From a checkpoint of a small spectrogram autoencoder: batches of 64.
Rows from block 10 of the encoder of a small spectrogram autoencoder, named by matrix and row number. Rows with one number belong to one neuron. Each number is 128 + 24 x the weight over its row's rms, rounded and kept within 0 to 255. All counts start at 0. After the name is the row's rms in percent of the matrix's.
After each neuron's rows are labels from the 100 clips, of 14976, where the neuron reaches its highest value: "strongest on" is what is common among them; "peak in band" is the frequency band that holds the peak. Only what is clearly more common there than usual is listed. The data: chords played on synthesised instruments.
# fc1: MLP up (encoder.blocks.10.mlp.fc1.weight, 384x128), inputs 64-127
# fc2: MLP down (encoder.blocks.10.mlp.fc2.weight, 128x384, transposed), outputs 64-127

fc1.53 090 [137 131  93  82 121 139 156 114  85 152 116 163 104 158 114 115 170 175 126 173 135 116 140 119 126 108 112 146 136  97 165 128 120 119 120 100  96 123  97 107 149 150 148 177 141 143 102  98 117 113 107 123 120 117 163 158 119 115 134 135 121 144 162 121]
fc2.53 039 [133 125 113 122 134 163 123 114 183 110  95 126 100 168 125 160 100 101 144 123 135 159 137 104 123 155 132 100 115 126 111  58 141  98 135 111 160  98 128 124 140 108 108 107 115 130 163 144 108 147 137  94 145 112 108 115 137 143 195 157  79  68  99 161]
strongest on: marimba-like
peak in band: 250 to 500 Hz

fc1.163 082 [ 98 128 133 177 166 120 107 137 115 202 129 151 118 140 160 111 150 161  91 134 137 138 136 108 140  95 102 157 123 161 130 141 142 178 116  86 136 126 137 142 103 109  61 110 144 154 109 109 121 148 125 141 119 137 107 151 139 144 116 153  99 104 146  94]
fc2.163 047 [154 106  96  82 101 134 144 150 177  89 135 115 127 126 123 103 109  94 146 179 141 169 186 169  99 152 149 137 152 129 139 106 154 103 118 134 130 138  96 149 138 125 145 125 111 139 117 130 127 119 126 140 161 138 165 127 117  83 116 112 155 151 122 123]
strongest on: organ-like
peak in band: 4000 to 8000 Hz

fc1.277 168 [153 141  88  95 110 116 170 152 142 122 171 115 128 107  70 112 102 100 134 134 132 123 156 140 169 127 122 102 107  93 168 143 117 103 146 119  95 143 122 111 128  95 124 137 112 131 115 109  93  82 150 131 134 121 162 137 178 164 140 141 106 153 147 137]
fc2.277 215 [102  89 160 132 127 101 120 101  91 122  79 169 144 136 154 130 126 115 125 100 114 131 109 106 110 115 130 126 139 163  95 122 123 149 101 143 155 154 145  96 126 143 149 111 142 104 103 136 145 155 141 155 117 146  77 147 103 130 149 142 136  98  80  90]
strongest on: pink noise
peak in band: 0 to 250 Hz; 250 to 500 Hz

fc1.358 068 [153 109 172 133 155  97 149 157 177 109 122 151 112 134 166 151 125 148 110 123 104 102 168 116 140 150 150  99 134 164  58 170 177 120 162 116 106 160 126 146 130 140  79 144 123 116  93 133 133 119 134 127 134 154 123 171 109 135  99  84 135 106 110 175]
fc2.358 030 [120 150 151 106 110 112 146 163 117 106 159 111 120 119 136  99 143 162 139 114 140 160 100 156  90 185 134 150 107 157 129  63 118 131 107 116 131 132 122  96 115 118 176  55 142 155 143 116 151 118 109 196 115 117 127  62 118 137 152 205 118 132 146 119]
strongest on: mains hum
peak in band: 0 to 250 Hz

fc1.113 081 [172 114 131 126 108  96 143 124 138  70 105 172 141 137 146 104  95 141 111 130 101 124 148 136 113 147 208 118 127 164 107 156  84  85 118 119 111 140 119 115 120  99  87 128 130 102 148 122 134 140 118  95 138 147  87 117  95 130 105 159 128 128  90 125]
fc2.113 036 [106 137 133 128 157 129 135 101 141 151 167 125 143 132 122 125 164 165 116 120 115  97 120 116 134 139  61 135 121  65 147 134 138 166 139 151 125 113 142 123 117 110 159 156 109 178 142  91 129  97 109 187 143  95 167 122 132 112 124 114 146 116 149 155]
strongest on: mains hum
peak in band: 500 to 1000 Hz

fc1.177 066 [172 141 157 132 154 100  83 157 133 171 137 144  88 131 139 109 100 150 109 121 142 137 141 137  85 105 137 105 112 138 121 147 146 121  90  86 125 157 186 106 135 122 107 154 135  96 127 108 141 154 107 142 145 142  89 135 138 102  61 159 163 159  83 116]
fc2.177 027 [ 83 129 168  98 117 121 123 106 136  77 155 134  88 143 143 101 119 107 135 106 105 128 148 116 143 133 132 136 127 130 118 158  85  86 186 156 148 111 115 151 105 104  91 145 129 130 147 130  72 145 101  86 106 103 180 113 116 145 136 131 142  91 159 138]
strongest on: mains hum
peak in band: 500 to 1000 Hz

fc1.181 064 [117 158 125 166 109 163 108 101 121 161 138  85 166 136 147 147 128 132 173 131 110 155 177 147 126 125 133 152 125 133 150 107 124 186 120 153 108 120 127 128  99 108 144 111 116 110 149 107 176 139 115 119 102 102  88  80 109 122 134 134 103 111 126 140]
fc2.181 026 [119 151  95 105 102 139 107 104 142 149 135 157 139 127 140 135 163 124  68 143  92  76 100 153  95 116 150 105 125 149 116 170 103 103 104 141 109 144 127 146 139 114 125 156 103 129 153 100 153 125 116 128 168 123 139 166  95 121 107  91 141 151 125 111]
strongest on: playing: arpeggio down; marimba-like; instrument: square lead
peak in band: 250 to 500 Hz

fc1.124 181 [ 82 116  89  95 121 122 164 136 156 116 139 154 140 114  77  74 145 106 127 165  90 143 173 120 123 139 109 113 150 174 114 148 112 123 126 138 106 140 150 115 102 124  83 167 130 147 131 125 141 118 114 141 115 124 134 142 143 107 129 151 129 145 136 134]
fc2.124 234 [141 120 151 169 143  93  95 118 102 129 100 124 150 107 156 149 123 131 135 114 118 127  99 135 109 110 145 137  85  94 149 124 149 139 134 162 144 121  82 121 147 111 160 124 131 104 140 127 149 140 148 136 163 130 136 153 132 159 145  94 125 121  92 109]
strongest on: playing: arpeggio down; marimba-like
peak in band: 0 to 250 Hz

fc1.247 079 [148 116 151 127 105 146 153 152 139 105  84 153 149 151 129 122 136 150 128 146 130 158 150 149 127 217 149 142 110 151 142 137 132 141 114  97 125 109 118  94 157 124 141 144 113 101 144 136 141 152 148  91  86 146 115 126  74 111 111  92 125 146  89 154]
fc2.247 045 [108 142 110 146 153 147  98 121 125 170 156 103 130 128 155 118 108 113 136 132 132 102  76 139 132 104 112 173 105 103 107 105 107 111 161 138 133 140 147 115  89 113 126 109 101 152 189 145 119 136 123 153 142 109 186 115 162 143 173 139 143 154 136 113]
strongest on: marimba-like
peak in band: 0 to 250 Hz

fc1.319 147 [ 96 125 144 138 136 103  93 137 129  90 137 109 119  91 137 100 154  86 102  93 115 145 155 119 104 156 124 116 120 151 113  88 115 130  99 162 150 126 117 145 141 123 136 190 122  89 114 119 156 116 134 109 116 119 114 124 121 166 111 121 153 122  99 113]
fc2.319 181 [167 126  99 134 141 141 128  93 129 177 101 118 113 118 142 122 118 115 119 118 133 127 121 139 145 100 150 135 140 116 168 125 159 108 112 116  87 107 104 159 129 118 143 140 159 101 109 136  92 125 129 125 127 119 121 120 134 128 119 109 147 107 141 170]
strongest on: mains hum
peak in band: 500 to 1000 Hz

fc1.336 094 [ 66 139 117 110  99  95 125 115 109  68 117 127 124 131 139 100 106 141  88 123 135 106 111 124 167 124 137 160 132 153 127 120 102 117 111 148 108 133 124 156 127  83 113 140 126 128 174 146 132 156 115 132  97 119 124 150 145 135 158  97 124 123 124 124]
fc2.336 094 [185 113  91 126 134 144  89 148 154 145 133 130 147  91 148 146 147 111 128 159 110 151 157 161  79 143 116 124 167 122 155 134 126  79  82 115 123 146  98 141  97 118 147 173  82 153 111 108 126 119 139 139 160 145 135 108 121 127 120  91 147 124 156 151]
strongest on: organ-like; square lead
peak in band: 4000 to 8000 Hz

fc1.97 109 [ 81 146 108  82 135 149 170 147 154 127  86 103 119 136 110 141 112 120 136 132 133 150 133 110 145 150  79 120 180  94 116 150 127  88 166 104 114 125 110 102 147 150 129 161 151 137 150  94 127 113 131 134 137 100 182 118 144 139 139 100 115 117 159 168]
fc2.97 107 [144 132 129 138 149  85 101  99  80 125 110 153 125 136 122 118 132 125 122  97 119 114 121 117 136 126 166 146  95 120 119 104 139 170 118 144 151 145 139  96 126 118 123 140 118 117 114 144 130 139 121 144 133 139 106 129 152 136 169 130 129 106  56  83]
strongest on: mains hum; marimba-like
peak in band: 0 to 250 Hz

fc1.245 074 [126 163  73 164 122 157 144 144 105 185 148 157 117 120 156 136 173 124  93 165 144 108 126 117 141  80 147 121 125  79 140 124 186 123 142 120 130 100  94 123 122 169 134 130 123 147  92 108 119  94 119 115 108 129 178 179 150 124 114 109 122 112 128  91]
fc2.245 042 [152  90 109 108 114 147 135 117 126 102 119 113 175 106  97 130  87 124 132 151 154 186 187 130 118 171  66 172 162 148 149 114 111 135 144 128 179 160  97 164 158 114 119 131 125 137 115 155 136 157 140 145 127 143 120  73  85 115 148 154  90 128 100 155]
strongest on: organ-like; square lead
peak in band: 0 to 250 Hz

fc1.82 081 [146 128 137 121  93 139 168 166 107 131  95 129 152 152 155 112 116 171 135 124 142 117 162 158 139 133 106 145 115 131 159 120 145 159 109 110 141 163  87 107 146 139  92 136 146 138 168 135 141 158 160  79 113 119  82  57 113  86 110  97 104 157 130 128]
fc2.82 039 [111 181  84 135 143 170 106  80 187 159 165 134 144 150 102 130 118 174 112 124 134 105 107 150 147 148 131 131 108 117 135 126 149 116 137 147  74 131 155 119 149 125 148 141 134 135 136 110  80 140  88 154 144 108 168 139 146 136 145 146 117 101 132 147]
strongest on: marimba-like
peak in band: 250 to 500 Hz

fc1.192 089 [126 161  83 118 116 105 133 122 134 156 142 147 126 141 184 101 104 148 147 130 125 128 128 119 105 109 140 119 134 120 112 115 116 130 104 159 121 116 128 107 109 133 117 131  89 148 123 133 126 131 113 123 131 148 124 117 146 136 130 102 156 115 171 101]
fc2.192 039 [123 151 138 157 154 114 112 113 113  82 113  72 143  75 164 167 128 157 116 132 128 123  87 128 123 153 124 160 146 172 171 118  89 132 134 149 108 104 127 126 128  74 118 101 143  94 131 145 138 100 165  98 145 115  90 128 134 103 147  98 125 115 135  94]
strongest on: organ-like; square lead
peak in band: 4000 to 8000 Hz

fc1.324 064 [160 107 142 128 101 144 124 102 139 199 142 110 139 117 101 122 111 120 131 119 137 159 105 122 111 123  91 152 116 136 115 119 109 121 132 165 159 132 151 163 126 108 134 151 125  92 123 140 169 144 106 147 143  95 110 119 124 140 125 167 129 137 139 188]
fc2.324 030 [130 123 138 103 168 115 147 124 117 102  95 117 112 136 154 114 135 119 142 114 174  85 104 162 123 105 197 114  71 132 169 164 111 131 154 125  94  94 109 149 143 102 140 103 137 125 175  94 118 122 177  87 138 143 142 142 126 111 107 117 133 162 118 117]
strongest on: marimba-like
peak in band: 250 to 500 Hz

fc1.179 076 [165  93 135  90 153 158 159 129 123 140  98 150 138 169 130 115  92 136 129 140 120 117 120  89 139 137 114 154 123 126 149 152  85  88 156 131 147 108 132 159 126 109 130 163 110 147 117 173 127 143 123 110 126 149 135 156 120 111 126 136 145 140 146 115]
fc2.179 034 [100 169  73 115 132 123 142  72 159 128 104 101 116 148 130 137 125 134 133 141 177 122 129 147 121  99 139 103 106  88 140  77 117 133 179 151 118 109 158 130 139  94 122 152 155 102 156 118  76 151 140 149 142  93 174 116 160 127 149  97 137 171 133 138]
strongest on: marimba-like
peak in band: 4000 to 8000 Hz

fc1.71 097 [ 93 114 147 174 136  99 153 162 102 136 102 148 113 117 139 132 143 164 108 105 161 106 148 107 171 144 139 158 134 160 152 178 133 126 149 108 102 115 124 135 145  99  64 170 159 134 122 114 107 169 112 114 110 127  93 152 116 124 109 133  99 129 133 105]
fc2.71 056 [179 151 128 103 120 167 125 128 173 103 135  92 137 100 145 127 141  74 137 163 111 148 119 171  68 133 139 124 140 113 144  78 128  86 112 133 156 132 111 138 126 135 178 123  88 140 129 136 137 129 128 141 145 106 136  96 132 119 122  93 165 183 130 126]
strongest on: organ-like
peak in band: 2000 to 4000 Hz

fc1.310 059 [125  43 150 188 136 127 141 109 115 139 121 106 148 139 162 118 119 102 101 103 165 121 152 134 121 128 109 138 114  96 180 137 157 105 119 115 170 163 118 136 127 147  97 126 120 149  80 120  96 155 133 138 119 121 118 126 133 134  94 182  92 138 135 150]
fc2.310 025 [154 165 106  84  89 189 130 125 174 104 152 118 128 118  89 137 111 149 101 125 155 162 149 156 129 158 154 132  86 124 116 141 136 132 119 111 128  99 179 159 131  85 153 135 157 100 128 121 159 120 123 103 152 146 173  88  98  91 156 134 149 124 100 150]
strongest on: playing: arpeggio down; vibraphone-like; instrument: marimba-like
peak in band: 4000 to 8000 Hz